Weights of a small multi-label image tagger.
Training: soap at rate 0.0017, 40000 steps, batches of 64.
Rows from block 5 of a small multi-label image tagger, named by matrix and row number. Rows with one number belong to one neuron. Each number is 128 + 32 x the weight over its row's rms, rounded and kept within 0 to 255. All counts start at 0. After the name is the row's rms in percent of the matrix's.
After each neuron's rows are labels from the 100 images, of 14976, where the neuron reaches its largest size: "responds to" is what is common among them. Only what is clearly more common there than usual is listed. The data: small charts drawn from random numbers. In brackets: how many of the 100.
# u: gMLP up (value half) (model.blocks.5.mixer.u.weight, 160x160), inputs 0-79
# v: gMLP up (gate half) (model.blocks.5.mixer.v.weight, 160x160), inputs 0-79
# out: gMLP down (model.blocks.5.mixer.out.weight, 160x160, transposed), outputs 0-79

u.103 075 [ 95 136 125 123 109 169 162 179  56  95 147 115 150 203 172  96 114 105 138 121 167 117 127 125 109 130 138 130 159 115 152 188 126 153 147 138 124 148 130 122 132  96 142 144 169 135 122  98  85 174 109  67 147 141  68 135 148 114 124 108 170 161 140  85 146 149  90 132  95 140 181 110 125  47 150 119 165 135  79 134]
v.103 091 [162 120 147 137 109 101  82  95 161 102 124 153 117  93 166 151 144 113 154 157 181 121 109 128 140 141 154  85  74 111 123 123 141 188 109 134 126 171 139 113 126  56 132 100  96 138 222 113 133 105 175 158 111 111  69 149 183  36 117  82 119 169 122 110 164 101  67 163 104 116 134 122 103 115 143 122  83  88 112 133]
out.103 086 [125 100 167  98 127 109  61 144 102 153 144 131 123  98 100 121  97 116 105 173 205  88 133 130 128 127  84  98 120 102 163 132 148 174 157 131 119 131 150  90 137  88 160 164 158 163  79 131 166 126 121 114 165 112 177 110 147 171 117 114 101 187 178 121 129 136 113 156 110 101 115 145 102 116  75  49 123 138 132 128]
responds to: area chart (42); histogram (26)

u.158 077 [157 138 137  99 108  77 147 110  67 196 182 155 128  94 140 139  97 199 102 119  77  69  80 142  74 118 117 145  96  74 136 134 119 145  96 161 139 103 138 180  68 126 113  85 104 155 134 118 101 150 188 146 175 102  68 119 139 144 128 140 104 180 120 160 136 121 156 133  79 137 144 141 118 132 163 173 132 142 105 116]
v.158 078 [114 116 153 124 158  74  74 149 180 140 109 157  89 160 107 113 134 126 118 105 146 121 117  95  72 159 136  70  62 156  88  64 111 135 146  51 125 108  70  78 103 195  93 167 103 133 111 155  98 126 116 144 110 145 148 181  88 123 153  88 141  99 110 108 117  89 124 110  90 161 147  86  64 157 106 130  99 122 159 106]
out.158 080 [103 121 150 103 127 146 163 138  90 100 138 143 152 134 169 157 193 105 130 199 145 166 124 141  84 143 115  88 178 130  99 133 145 225 122 123 197  96 153 130 115 138 101 155 127 113 130 141 123  84  99 175 125 174 102 150 111 130 162  76 185 121 132 108 135 141 129 194 139 146 120 152 164 134  97  97 138 122 149 136]
responds to: horizontal bar chart (75)

u.132 099 [206 127 141  61 117 130 154 138  73 139 205 146 157 177 154 109 139 142  72  92 152 164 109 144 110 102 133 137 102 120 146 116 137 211 119  67 129 177 107 138 113 115 172 130 145 145 176 131 157 139 135 186 149 158 119 127 154 151  93 141 166 100 162  79 186 127 114 157 118 148 154 133  99  94 129 103 132 137 138 112]
v.132 100 [138  79 154 104 135 131 100 138 107 113  63 120 167 108 191 112 157  95 154 147 160 182  72  81 152  93 146  99 143 123 170 148 184 149 143 108 153  78  87 131 131  99  43 128 126 140 111 105 101 129 114 117 121 117 135 142 110 124 173 129 210 128 156 164  85  71 129 138 145 127 142 113 144 139 109 172  88 127 131 167]
out.132 110 [ 71 142 134 182 109 181 151 118 124 178 151 126 113 121 166 166 140 117 103 125  36 117 101 101  72 108 147  66 139 170  97  98 167 152 161 178 117  99 160 147 112 119 150 175 116 124 154  83 102 104 154 110  91 122 111 136 181 170 106 172 166 116 148 155 134 126 123 138 169 151 135 114 153  88 186 132 101 100  48 125]
responds to: horizontal bar chart (94)

u.110 109 [ 76 160 137 121  72 147 158 124 168 109 255 110 149 122 119  99 126 123 179 158 139 108 134 113 116  88 173 123 139  74  97 145 120 113 138 168 158 135 123  81 120 125 107 124 170  71 121 146  81 190 164 132 161 156 138 106  93  95 174 173 155 150 112 137 152 137  91 117 152 140 139 113 106 160 125 143  79 134 145 140]
v.110 108 [ 77  94  85 123  65 136 112 117  91 114 102 114  55 156 148 171 171 113 165 155 136  11 100 102 132 100 177  97  64 137 119 124 113 117 107 128 195 147 218 127 141 180  92 156 126 125 107  81 166  71 112 127 175 120  91 192 124 136 100 112 130 119 127 117 119  83 151 161 101  93  86 133 158 104  58 131 170 164 124 170]
out.110 105 [103 114 118 128 164  82 176 100 127  96  93  94 171 179 161 104 140 118 122  63 101 133 124 150 126 146 156 201  31 139 181 128 129  60 102 133 133 148 207 121  98 122 153 100 113 109 100 141 129 157 155 114 146 165  91 124 121 109 153 109 112 157 143 124 131 133  73 141 126 131  84 159 119 122 185 130 137 145  99 107]
responds to: stacked bars (86)

u.114 083 [114 166 143 175 146  94 123 163 197 109 182 153 139 142 112 112 104 139  76 116 136 163 126 160  86  78 125 131 164 119 133  81 138  80 109 127 111 128 176 176 158 115 139 183 128 151  85  86 144 152 136 122 110 158 126 106 177 182 132 127 109 180 104  98 142 158 143 133 149  77 127 155 172  94  67 109 106 102 130 174]
v.114 084 [148  68 172 170 135 129 108 152 129 109 127  72 121  67 148  97 119 131 134 203 184  84 121 105 130 103 144 187 129 173 135 151 113 140 112 148 153 138 181 123 174  93 177 149 137 129 124 142 143 119 132 100 117 120 106 132 145 130 176 196 125  79 133  88 185 167 170 139  81 185 140 111 218 109  95 167  89 120 132 146]
out.114 078 [119  93 125 107 127 118 140 114 175 191 131 115 124 152 145  87 141 141 174  92 147 146 102 152 185 166 128 119 100 169 140 125 181 103 132 102 114 204 115 139 180 157  91  77 107 109 161  99 167 124 166  15 137 111  55  81 100 151 131 149 161 151 118 136  88  95 159 128 118 154 107  80  96  82 177 105 141 172 201 124]
responds to: area chart (52)

u.9 099 [ 97 163  74  77 145 141 112 130 153 109 111 164 104 108  86 116 111 143 187 143  68 121 113 140  93 173 103 167 138 128  78 108 127 111 165 121 111 151  62 122  57 132 131 119 178 164 118 161 134 157 152 161  68 125 128 113 140 107 130  83 136 184 131 139 232 118 145 147 120 184 121 147 170 140 100 117 162 124 143 162]
v.9 100 [170 195  91 182 123 134 153 128 109 130 124 110  79 128  50 197 121  99 123 176 118  98  98  41 124 149 125 163 173 136 112 152 168  65 154 132 119 141 171 151 135  99 200 173 124 102 162  78  86 171 196 170 132 170 139 119  89 105 147  75 130  78  93  98  98 116 103 199 130 122 169 133 160 138 146 118 176 143 137 125]
out.9 104 [111 121 159 146 149 126 147 183 110 178 127  85 135  95 169 128 148 108 142  88  69 169 100 103  72 142 185 114 127 152 105 135 112 169 127 102 109 126 105 104 125 212 144 141 127 124 128 150 110 118 120 162 180 156  93  73  97 125 115 117  97 121  80  68  97 102 206  94 151  93 149 102 114 118 160  50 105 193 130 218]
responds to: radar chart (49); lollipop chart (33)

u.41 088 [129 153 133 115 170 126  99 172 203 197 156 133  93 147  80 104 147 142  93 158 100 122 103 147 106  74 132  82 191  75 179 149 121 125 171 114  88 107 141 153 175 142 150 159 112 128 156 166 101 111  99 155 170 155 152  60 141  94 114 122 117 149 141 132 198  72  93  77 175 131  94 129 100 114 109  98 104 136 131  98]
v.41 098 [ 99 110  98 141 126 179 137 152 142 146 135 100  96 113  81  84 182 102 146  56  83 163  66 163  63 125 145 140 152 103 199  75 111 142 158 110 112 120 112 124  66 197 177 138 122  91 128 116 165 130 100 162 146 148 121 110 141  73 108 109  55 172 151 145  98 158  71 129  81 144 112 186 130 139 128 166 125 130 157 133]
out.41 099 [ 97 105 136 118 126 170 108 132 129 148 152  69 107  90 131 129 105 139 165 102 178  92 102 104 128 125  76 174 146 136 129 160  80 112 123  46 147 148  86  69 139 171 148  85 151 116 126 148 149 110  63  55  97 158 130 115 109  89  76 100  71 197 141 157 107 116  87 108 141 134  92 101 163 178 131 124 101 127 116 121]
responds to: radar chart (60)

u.89 082 [153 113 170 101 185 166 147 123 170 188 166 105  80 184 150 163 115 116  76 152 110 166  39 122 139 120 144  79 139 133 117  91 116 158 155  77 138  89 141 113 112 132 149 174 187 116 123 147 122 167 195 185 154 128 162 148 153 143  86 162 138 133 158 128 105 130 103 207  55 148 193  91 159 108 123  73 135 106 127 165]
v.89 098 [114 142 107  81  78 130 103 125 124 187 119 116 151 153 159 122 138 116 149  96 175 114  90 131 142 142 126 118  46 102 127 124 168  99 156 120 141 150  79 135  60  74 198 141 169 150 144 145 109  76 139 126 151 155 107 206 159 147 115 105 117 126  98 160 183  86 116 161 154 120 150 144 138 116 121 170 117 150 189 137]
out.89 091 [164 126 138 163 169  93  74 126 151 104 141 167 158 147  80 223 157 107 116 112 123  88 167 150  78 131 169 110 126 147 131 154 122 154 151  43  70 158 147 136 165 111 155 173 156 147 146 184 157 162 136 120 135 131 108  88 110 110 150  86 126 123 165 100 120  90 124 170 131 113 103  72 132 119 105 197 122 110 114  92]
responds to: radar chart (47); horizontal bar chart (42)

u.33 078 [150 130 164 212 130 148 127 131 147  80 130 147 137 172 128 102 142  37 115  75  82 117 117 133 135 148 148 122 137 119 152  73 147 116 115  99 177 176 162  99  96 120 153 118 135 150  76 105 146 101 212 167  71 165 153 178  91 115 130  79  98 163 115 142 156  93 132 136 170 122 135 124 110  99 148 132  96  74 147 136]
v.33 081 [155 199 173 133  80 123  59 136 111 131 148 138  78 145  92 150 163 145 214 124  90 105 122 109 127 152 109 118 105 116 150 158 142 153 157 113 118  92 177 107 143 168 169 121 125 121 188 198 138 147 116 161 152 106 166  92 134 137  90  97 118 148 140  87 133  62 118  58 164 148 159  86  82 109 128  99 163 105  81 167]
out.33 081 [143  78 112  92 101 206 146 137 153  81 150 124  65 165 101 109 102 102 135 103 104 143 161 138 136 123 175 104  87 168 144 101 122 102 102 145 160 118 122 115 161 140 148 194 140  87 184 155 199 119  81 106  94 163 123 165  97 119  99  76 123 180 118 145 158 145 123  86 200  92 141 110 114  97 100 195 123 125 152 137]
responds to: area chart (44); falling (39)

u.102 104 [134  91 141 105 142 101 111 137  70 124 182  61 159  84 100 126  80 134 147 140 120 126  95 157  86 125 114 113  61 226 126  28 135 121 102 117 128 101 110 170 114 100 158  85 146 131  95 158  81 140 123 114 137  99 124 104 138 148 166 121 118 206 206 132 127  75 112 135  97 157 135  89  79 179 128 101 153 150  96 121]
v.102 112 [113 110 112  83 103 107 143 119 149 124 109 220 142  87 164 139 122 101 107 144 112 146 169 138 220  79 132 154 115 126 142 164 142 204 122 158 132 127 137 124 156 120 167 120 103  76 124  44 130 127  73 139 115 114 126 169 161 119 131 145 121 155 116 100 151  35  98 143 110  86 168 106 125 136 255  96 110 126 130 129]
out.102 102 [ 67 147 138  90 146 152 158 128 147 118 133 162  84 126 162 107  83 181 127  90 171 136 170  77 114  51 114 129 159 122 132 198 169 120 135 138  67  81 141 111 119 100 137 152 109 171 119 101 125 153  84  81 136 130 164  99 133 115 147 154 107  70 151  98 145  98 162 131 182 148  92  85 191  70 117 167 152 109 105 148]
responds to: horizontal bar chart (37); flat (37)

u.119 113 [ 88 104  96 102  90 131 132 130 103 137 131  85  99 102 127 125 109 157  96 124 127  85 123 172 141 146 106 154 179 133 122 167 146 182 135 151 104 116 146  98 142 119  57 133  78 173 175 118 124 155 197 167  70 162 141 186 165 139 154 164 100 143 123 147 131 156 170 169  94 131 110 147 112 168 145 141 139 146 141  84]
v.119 087 [115 144 162  98 152 156  78 171 111 119  88 132 116 151  76 175 120 147 103 132 127  42  87 127 135 166 139 126 113 116 135  76 101 125 139 109 121 165 130  68  89 149 156 137 170  99 129 131  95 157 142 105 101 146 191 156 161 136 129 105 139  94 152  54 107 195  90 131  66  70 137  79 139  91 107 167  82 191 121 127]
out.119 103 [ 94 154 157 140  98 207 129 155 143 110  94 114  77 127 176 117 175 124 133 137 155 143  98 108 140 115 158 109 154  97 112 170 134  97 153 184 135 196 110 150 133 141 166 123 171 171  72 175 108  86 129 129 185 138 191 163 123 140 126 156 120 109 126 136 135 115  78  65 184 130  94  96 103 198 128 121  72 110 112 158]
responds to: flat (30); trend: dip in the middle (30); scatter plot (26)

u.51 084 [205 149  68  77 142 141 183 165 129 106 113 119 131  90 180 150 134 173 156 114 105 118 168  99 118 147 121  83  95 147 125  60 202 163 136 112 150 134 106 139 106 161 204  71 160 135 115 110 174 125  75 153 129 103 143 152 146 136 127 106 117 142 108 132 158 138  91 150 119 148 141  98 161 150 174 150 171 178 149 124]
v.51 080 [119  76 157 113 146 100 194 126 157 149 144 122  91 141 140  72 129  77 152  93 135 115 130 130 122 162 117 155  85 137 185 162 164  61  81 135 125  74 153 113 172 128  98 165 103 159  64 106 163 103 125  68 124 158 181 100 140 131  81 156 177 122 152 173 110 137 121 153  79 130 123 202  95  93 126  84 131 180 157 110]
out.51 080 [ 71  84 138 109 131 129 112 127  91  93 200 206 183 150  45 138 138 112 128 165 159 135  78 107  63 178 122 134 115 156 134 154  50 111 103 163 126 125  83 140 125  86 180 137 191 199 205 161 133 145 110 106 137 138 169 156 127 171 110 141 141 130 142 146 134 108 144 176 128 140 143 103 148  51  84 110 111 133 186 111]
responds to: horizontal bar chart (49)

u.130 078 [141 152 154  81 160 171 139 136 121 154 148 130 170 146 132 138 121 143  61 138 157 160 147 138  89 131 173 189 158  55 136  91 142 151 105 147 119  86 109 117  69 123 161 137 136 136 144  75 102  51 152  99 142 157 110 123 186 113 112  84  86 114  74  87 227 153 166 116 116  79 147  81  84  92 118 149 180 135  87 138]
v.130 116 [145 137  82 105  98 188  92  83 145 165 147  95 149 130  98 107 162 167 167 179  76 142 132 202 131 111  97 137 117  97 120 126 126 120 129 147  65 183 133 101 132 226 146 146 110 127  55 184 137 118 112  72 143 141 172  99 111 128 118 163 110  97 130 126  91 115 145  90 109 167 112 167 142 128 179 162  96 119 160 139]
out.130 086 [160 113 120 172 128 144 137 129 114 111 127 124 158 156 154 130 106 125 152 137 154  96 100 185 152 160 108 182 135 164 111 129 104 130 151 111  85 237 170 122 163 132 114 136 141 135  81 163 167  74 137 117  62 146  91 168 190 142 155 138 106 119 148 117 114 132  69 124 146 157 115 141 110 108 148 170 147 148 108 141]
responds to: radar chart (63)

u.11 095 [105 135 133  64  87 149 163  63 106  86 139 129 155 110 149 111 142 117 105 100 127 125 103 110 170 135 162 168 169  91  72 165 167 155 133 162 136  85 196 123 118 101  70 166 171 158 102 105 149 120 137 179 123  90 144 164 134 143  98  80 101 133 209 161 165 125 163 118 117 179 162 122 123 107 108 147 182 141 133 122]
v.11 091 [ 86  93 134 162 159 158 137 124 111  65  82 138 102  94 168 172  82 123 139 125 107 141 122  99 184 158  81 159 122 131 124 157 161 130 106 144 128 105 130  80 132 127 147 166 138  96 165 147  61 137 129 120 139 120 143 124 127 145 176  94 109 137 114 130  83 123 161  90 120 119  81 105 101 163 169 128 153 133 112 133]
out.11 090 [114 100 124 111 131 128 165 194 217  72 117 133 105 151 127 162 173 181 122 160 158  54 116 115  84 131 122  65 121  86 124 133 114  94  98 148 109 152 109 178 141 137 129 125 140  85  80 112 156  91  81 155  72 134 106 120 144 119 178 119 123 148  93 131 138 152 108 106 196 161 139  71 166 139 137  91 118  96 176 173]
responds to: flat (59); bubble chart (26)

u.159 087 [188 175 112 133 147  80  73 157 144 113 168 113 145  74 157 160 129 120  82 111  94 143  85 128  94 118 181  98  65 122  89 169 162 151  58 122 124  76  91 127 122 158 125 161 173 203 164 101 124 131  95  97 118 107 154 152 106  74 178  63 105 122 170 133 120 104 136 124 155 161 155  81  97 170  96 118 137 118 139 133]
v.159 094 [110  86 157 181  84 139 127  86 106  90  46 110 161 120 168 132  88 166 139 149 138 126 165 106 138 133 105 167 143 168 126  97 119 164 137 141  94  98  95 166 132  95 102 127 133 127 109 161 115 110  70  74 126 115 119 163 112 127 119  85 205 118 142 184 112 143  73 140 101 122 148 132  97 175 138 157  91  49 111 165]
out.159 092 [105 107 164 141 115 116  70 125  21 155 164 149  78 126 189  89 100 171  96 121 107 139 128 153  95 159 139  90 166 135 144 137 194 131  97 167 173 134  89 123  85 108 108 173 124 105 107 100 155 120  95 142 143 135 146 118 153 127 176 166 146 128 169 129  73  95 112 106 149  88 123 152  88  75 100 104 119  90 142 161]
responds to: horizontal bar chart (100)

u.107 083 [162  98 167 180 112 182 168 125 128 138 113 154 130  88 106 158 155 135 113 132 139 153 151 104 123 109 123 121 200 113  93 141  49 129 194 120 148 119 124 104 100 106 126 116 178 160  99 120 205 127 143 159 115 136 125  93 194 110  97 166 132 133  59 151 109  80 151 168 148  96 105  86  96  91 123 105 105 196 128 200]
v.107 101 [165 129 104 101  84 162 107  95 168 198 144 121 157 196 145 120 201 194 160  90 130 157 122 146  66 128 134 103 142 143 194 159 119 115 113 102 108 109 157 117 118 132 126 197  97 207 157 177 157 160 132 101 134 165  95 163  86 113  57 135 128 154 120 113 112 115  96 155 148 100 142 165 138 126 152 115  76 115 112 113]
out.107 086 [ 95  71 147 109 160 148  86  74 157 143 190 139 158 140 177  99 152 116 131 102 109 148 118 178 121  84 152  87 153 114  87  87 114 112 127  90 177 117 203  67 143 127 133  75 157  81 139 144  87 130 139 169  93  78 147 136 121 215  95 112 102 134 128 110 121 152  99 107 150 151 184 110 146 112  97 144  98 186  52  81]
responds to: stacked bars (38); rising (38)

u.27 135 [144 108 134 161  84 113 172 153 152 162 236 105 110  94 148 134  80  93 140 116  95 154 126 122  94 114 156 121 135 103 105  40 150  73 141 118 135 177 163  74  88 142 119  89 158  99 120 125 127 156 150 148 109 123 151 129 171 142 122 157 130 166  72 109  91 175  91 106 156 130 130 190 133 126 106 132 102 180 169 128]
v.27 109 [154  79 163 139  83 124 105 146 125 140 148 154 168 125  69  84 119 161 110 134 143 155 116 131 166 106 142 108 188 135 138  53 142  89 128  97 139 140 107 123 119 135 159 130 105  94 171 125 129 193  74 107 112 140 226 134 188 141 110  74 129 141 153  74  97  70 134 119 110  95 131 137 164 101 168 126 115 164 116 108]
out.27 113 [165 136 147 137 180 130  99 160 129 185 213 165  64 136 122 119 123 190 101  92 213 119  81 174 137 139  65 142 149  60  78  97 126 110 193  76 119 143 146 178 105 135 128 133 206  98 107 106  98 130 138 142 127 124 131 116  91 142 117 124 157 118  84 118 139 146 143 101 175 128  81 121 138   9 151 163 158 104 154 167]
responds to: stacked bars (89)

u.95 075 [127  94 182 126 146 178  93 135  69 150 171 141 156 151 127 147 132 118  74  96 129 126 147  97 141 161 166  97 157 183  65 143 116  91 186 114 139  99 153 138 128 106 148 100 121 120  90  94 178 149  72 164 162  94 109  73 153 167 138  89 113 198 125  99 129 140 140 229 179 127 158  88  63 163  90 153 184 130 138 110]
v.95 091 [143 147  92 149 188  72 150 184 129 147 182  80 157 108 176 120 124 123 159 131 109 205 134 136 140 195 178 135 175 160 102 129 152 130 137 106 169 149 133 107 123 166 106 161 130 123 134 118 138 141 124 106  70 116 142  88  98  89 162 160 156 105 178 136  93  76 106  93 152 159 155 122 159 124 125  98 130 146 153 133]
out.95 081 [188 153  96 186 135 105 120  98  95 128 138  63  72 166 119 145 165  85 130 101 149 153 162 156 115 103 105 107  98 159  89  97  68 173 159 139 172 118 118 116  58 124 179 155 127 137 171 121 149 138 108 174 113  91 144 120 175 120 146 127  91 108 161 128 184 116 106 124 134 124  93 163 101 117 167 116 105 102 171 149]
responds to: area chart (52)

u.42 087 [209 134 157 156 143 149 143 112 101 108 103 118  54  94 133 115 168  88 130 171 149  74 166 213 155  95 119  94 107  63  85 135 126 121 187 140 127 124 102  99 150 146 127 184 139 156 112 120 130 153 139  87 175 115  91 149  89  92  91 134 115 113 130 120 112 131 101 129 128 100 162 103 106 140 145 122 184  91  86 110]
v.42 108 [129  83 114 175 129 115 130  85 177  87 140 116 102 138  68 127 123 158 132 135 121 160 137 129 127  70  96 135 155 156 153 105 142 144  94 119 186 139 109  24 115 107 184 132 108 159 159 113  54 110 129 141  94 148 152  87 159 100  97 161 106  95 146 146  70  94 127 149  99 135  96 165 164 127 167 133 149 107 166 113]
out.42 084 [137 133 158 119 114 148 105 155 163 123 126 134 179 140 130 102 123 137  68 161 108  65  72  50 115 139 137 143 172 175  95 127 168 188 114 116 126  87 130 131 118 131  86 186 133 153  98 116  86 134 146 118 140 176 123 109 172 111  85  96 132 143 108 151 122 156 133 150 138 181 133 155 170  94 172  60 105  91 157  59]
responds to: stacked bars (87); rising (44)

u.6 105 [156 145 117 133 177  74 183 140 155 100 167  81 134  96  81 158 108 131  69 150  75 173 159 148 165 127 137 122 153 147 136 142 187  97 156 111  79 163 200 149 107  81 141 167 157 114 125 101  87 178 150 162 125 104 179 163 130 127 149 196 133 130 131 115 114 120 129  94  74 109 106 114 126 176 103 125  83  93 158 109]
v.6 106 [152 122 141 122 111 133 143 101 142 185 138 115 163 116 159  99 126  89 157 161 117 133  92 205 178 135 144  89 100 121 115 129 114 148 123 150 104 173  75  61 156  47 148 150 103  99 114  84 152 125 105  65 167 180  97 144 130 109  99 111 130 106 167  87 131 154  86 112 161 123 117 130 118 111 193 111 178 170 144 101]
out.6 096 [ 80  75 126 109 118 132  97 114 125 134 123 119 115  93 147 113  86 119 150 127 151 139  88  95 136 143 158 129 197 122 106 116 131  99 154 146 104 116  86 177 159 121 168 166 144  97  98 178 111 106 153 146  31 166  89  88  84 129 138  95 181 132  84 146  87 155  80 105 105  65 143 150 100 145 153  69 124 132 182 209]
responds to: flat (43)

u.108 096 [182 119 148  98 143  68 108  76  89 100 212 129 150 106 147 180 158 147  92 127  92 141 100 131 113 161 116 136 194 146 153  82 111 143 128  84 135 169 126 105 103 103 165 158 146 196  92 113 108 139 134 137 153 168 180  65 125  79 114 107 112 135 204  89 130 130 120 132 129 131 135  56  74 136 128 127  80 122 155  67]
v.108 095 [167 131 125 188 160 117  93 159 117 100 151 143 141 128 133 163 133 155 156 168  85 142 121 104 132 153 127  91 105 166 175 166 120 144 123 116 123 168 141 132 175 114 104 135 170 139  95 180 158  83 154 181 176 127 157 138 138 122 145  73 163 128 155  99  66  66  96 129 146 134 143  99 133 120 145  90 126 141 121  85]
out.108 097 [105 160 124 142  80 103 162 231 118 149 107 133 111 193  88 116 121 149 109  78 100 135 131  82 128 151 127 100 129 236 126 133 139 131 140 111 158 147 133 154 111 103 129 144 162 103 177 138 143 151 137 180 112 151 141 111 144 106  85 148 143 148  69 128  85  93 180 116 110 141  74 143 167 123  83 109  98 111 169 194]
responds to: horizontal bar chart (100)

u.16 106 [187  97 135 133 108 194 144 177  84 102 146 105 146 138 143 126 123 106 124 174 130 103 128 169 149 143  99 114 134 115 150 200 138 100 102 125 100 166 135  84  34 110  90 134 194  95  98 176 101  92 112 188 113 142 105 137 207 115 121  95 207  80 131 113  75 123 147  63  98 108 104 175 157 128 171 108 144 105 153 193]
v.16 113 [150 121 164 162 129 110 102 135 140 111  69  89 156  86  69  76 114  97  89 118 155 129 100 133 152  97 102  86 141 120  75 162 140 154 128 128 155 164 150  93  98  57 195 156 131  92 105 156 144 114 110 109 138 104 158 103 101 139  85 151 151 142 136 130 122 144 100  75 128 152 126  71 147  99 141 120 135 111  66 127]
out.16 108 [146  58 132 138 139  92 152 200  98 104 107 141 110 122 113 110 108 144  49  32 112  87  65 149 111 126 135 182 120  76 205 120 137  94 109 152 106 123 165  53 105 164 165 120 144 149 106  83 104 133 120 115 153 138  90 106 113 104 126 170 123 148  99 151 102 133  97 203 157 154 125 116 157 126 160 102 102 125 117 117]
responds to: flat (63)

u.31 099 [109 140  73 135 138 173 127 112 101 174 181 155 158 169 106 203 138 117 141 121 133 113 114  98 109 110 124  89 114 147 170  58 174 102 100  99 118  88 145 120 112 101 172 189 104 159 115 111 212 147  98 141 164  72 150 167 115 131 113  89 158 140 118  90 142 146 135 112 167 117 120 131 132 106  90  95  81  78 154 138]
v.31 105 [100 106 114  90  96 114 143 166 136  52 111  64 197 134 162 137 143  91 105 145  90 162 142  88 112 115 162 124 158 141 168 157 132 134 127 141 104 162  83  72 145  57 147 131 107 128 200  96  40 184 132 113 166 126 149 141 162  95 129 110 146 115 141 146 112 123 129 172 148 112 104  83 111  70 194 135 107 142 192 119]
out.31 100 [155 126 108  41  91  88 162 146 101 120 109 119 151 139 161 136 114 124 106 129  70  89  90 114  82 161 105  87 124 168 154 135 156 108  88 138 148 124  80 120 151 157 122 123 182 123 118 154 160 120  63 146 142 112 185 137 121 179 142 112  78  99 166 158  78 100 126 130 101 140 158 153  75 128 168 132 155 124 115 179]
responds to: area chart (34); dip in the middle (31)

u.3 077 [160  74 125 147 112 126 127 166 128  94 108 198 111 119 147 166  92 106 162 114 104 128 192  89 139 107 207 125 102 106 163 100 101 108 146 104 125 165 157 174 143 104 217 111 162 101  62 102 152 105 135 100 211 198  78 117  68 170 106 148 207  94 123  95 142 106 129 158 104 104 147 150 135 151 178 186 101 134  90 136]
v.3 088 [159 163 167 128 148 128 121 146 104  64 129 112 137 134 128 108  94 132 180 104 102 133  62 121 118 136 127 114 108  88  66 153 128 193 144 107  98 125  78  88 114 105 194 106  95  59 154 170  86 106 148 131 146 133  79 159 168 125  68 103 132 146 159 150 106  96 132 151 157 156 169 152 123 128 187 141 107 146 122 149]
out.3 090 [118 175  73 100 114 119  72 129  92 145  81 124 152 180 121 120 127  89 173  75 121 138  82 148  95 153 103 146 147 118  91 139  55  99 182 175 151 114 145 135 141 133 119 131 100 175 113 111 121 100 150 153 170  70 146  72  87 145 116 152 104  93  96 126 153 109 146  84 122  74 122  91 140 111 129 156 161 112 152 178]
responds to: stacked bars (41); items: six (34)

u.80 113 [132  75 144 109 102 131 111 198 102 130 119 176 153  81 107  80  83 131 109 176  58 104 119 154 161  73 119 208  75 136 112 153 191 124 157 107 112 168 127 144 114 102 137 148 140 124  91 125 117 119 139  74 197 118 162 116  79 158 118 112 109 149 179  87 169 118 120 129  98 190 143 120 100 137 138  82  86 139 125 160]
v.80 102 [201 152 133 159 160 148 132 110  97 175 201  68 155 121 157 149 156 150  64  98  79 181 121 127 150 125 157 135  94 111 197 183  83 118 130 166 136 162 157 127 181 154 114  98 119 140 103 116 165 118 141  82  95 187 164 132 178 167 122 149  92  76 142 122 104  63  67 163 167 131 109 150 118 211 160 149 105 101  77 142]
out.80 104 [ 59 161 146 185 126 146  98 165 126 146 128 104 189 195 121 144 114 148 161  92  87 113 156 125 100  91 102 166 133 111 177  93  90 121 120 121 133 130 151 182  80 118  64 107 133 112  92 179 182 104 136 143 118 119  85 100 113 130 144 113 115 121 138  76 125 127 142 102 148  73 140 152 100 113 153  56 120  61 165 141]
responds to: horizontal bar chart (49)

u.43 076 [162 113 104 187  79 135 134  90 137 168 139 115 136 127 128 125 104 165 132 175 118  59 125  74  47 128 197 175 160 134 162 133 109 101 147  87 135 153  73  88 121 161 110 119 168 184 169 127 127 155 110 138 119 151  91 183 108 108 167 154 105 141 168 126 104 138 174 109  92 205 121 114 129 167 100 137 166 114 152 174]
v.43 088 [141 190  80  56 108 110 100 190 143 147 130 119 163 149 103 139 148 167 130 171 106  73  66 138 158 122  80  78 184  41 147 143 132 144 105 135 160  94 150 143 143 135 123 132 137 184 122 150 109  99 145 118 143 127 197 170 145  96 118 193  60  96 112 179 187 116 167 118 124  85 128 171 122 153 143 150 116 110 161 134]
out.43 081 [104 114  94 112 174 161  80 141  92 103 112 126 155 105 114 125 165 100  97 135  26 198  81 161  90  88 172 122 150 129 101 101 143 111  55 134  69 124 126 147 156 134 106  71 122 104 170 110 113 167 104 155 119 144 150 101  90 127 155 123 181  77 124 122 117 118 113 129 138 133 104 121  79 181 139  88 129  86 153 190]
responds to: radar chart (26)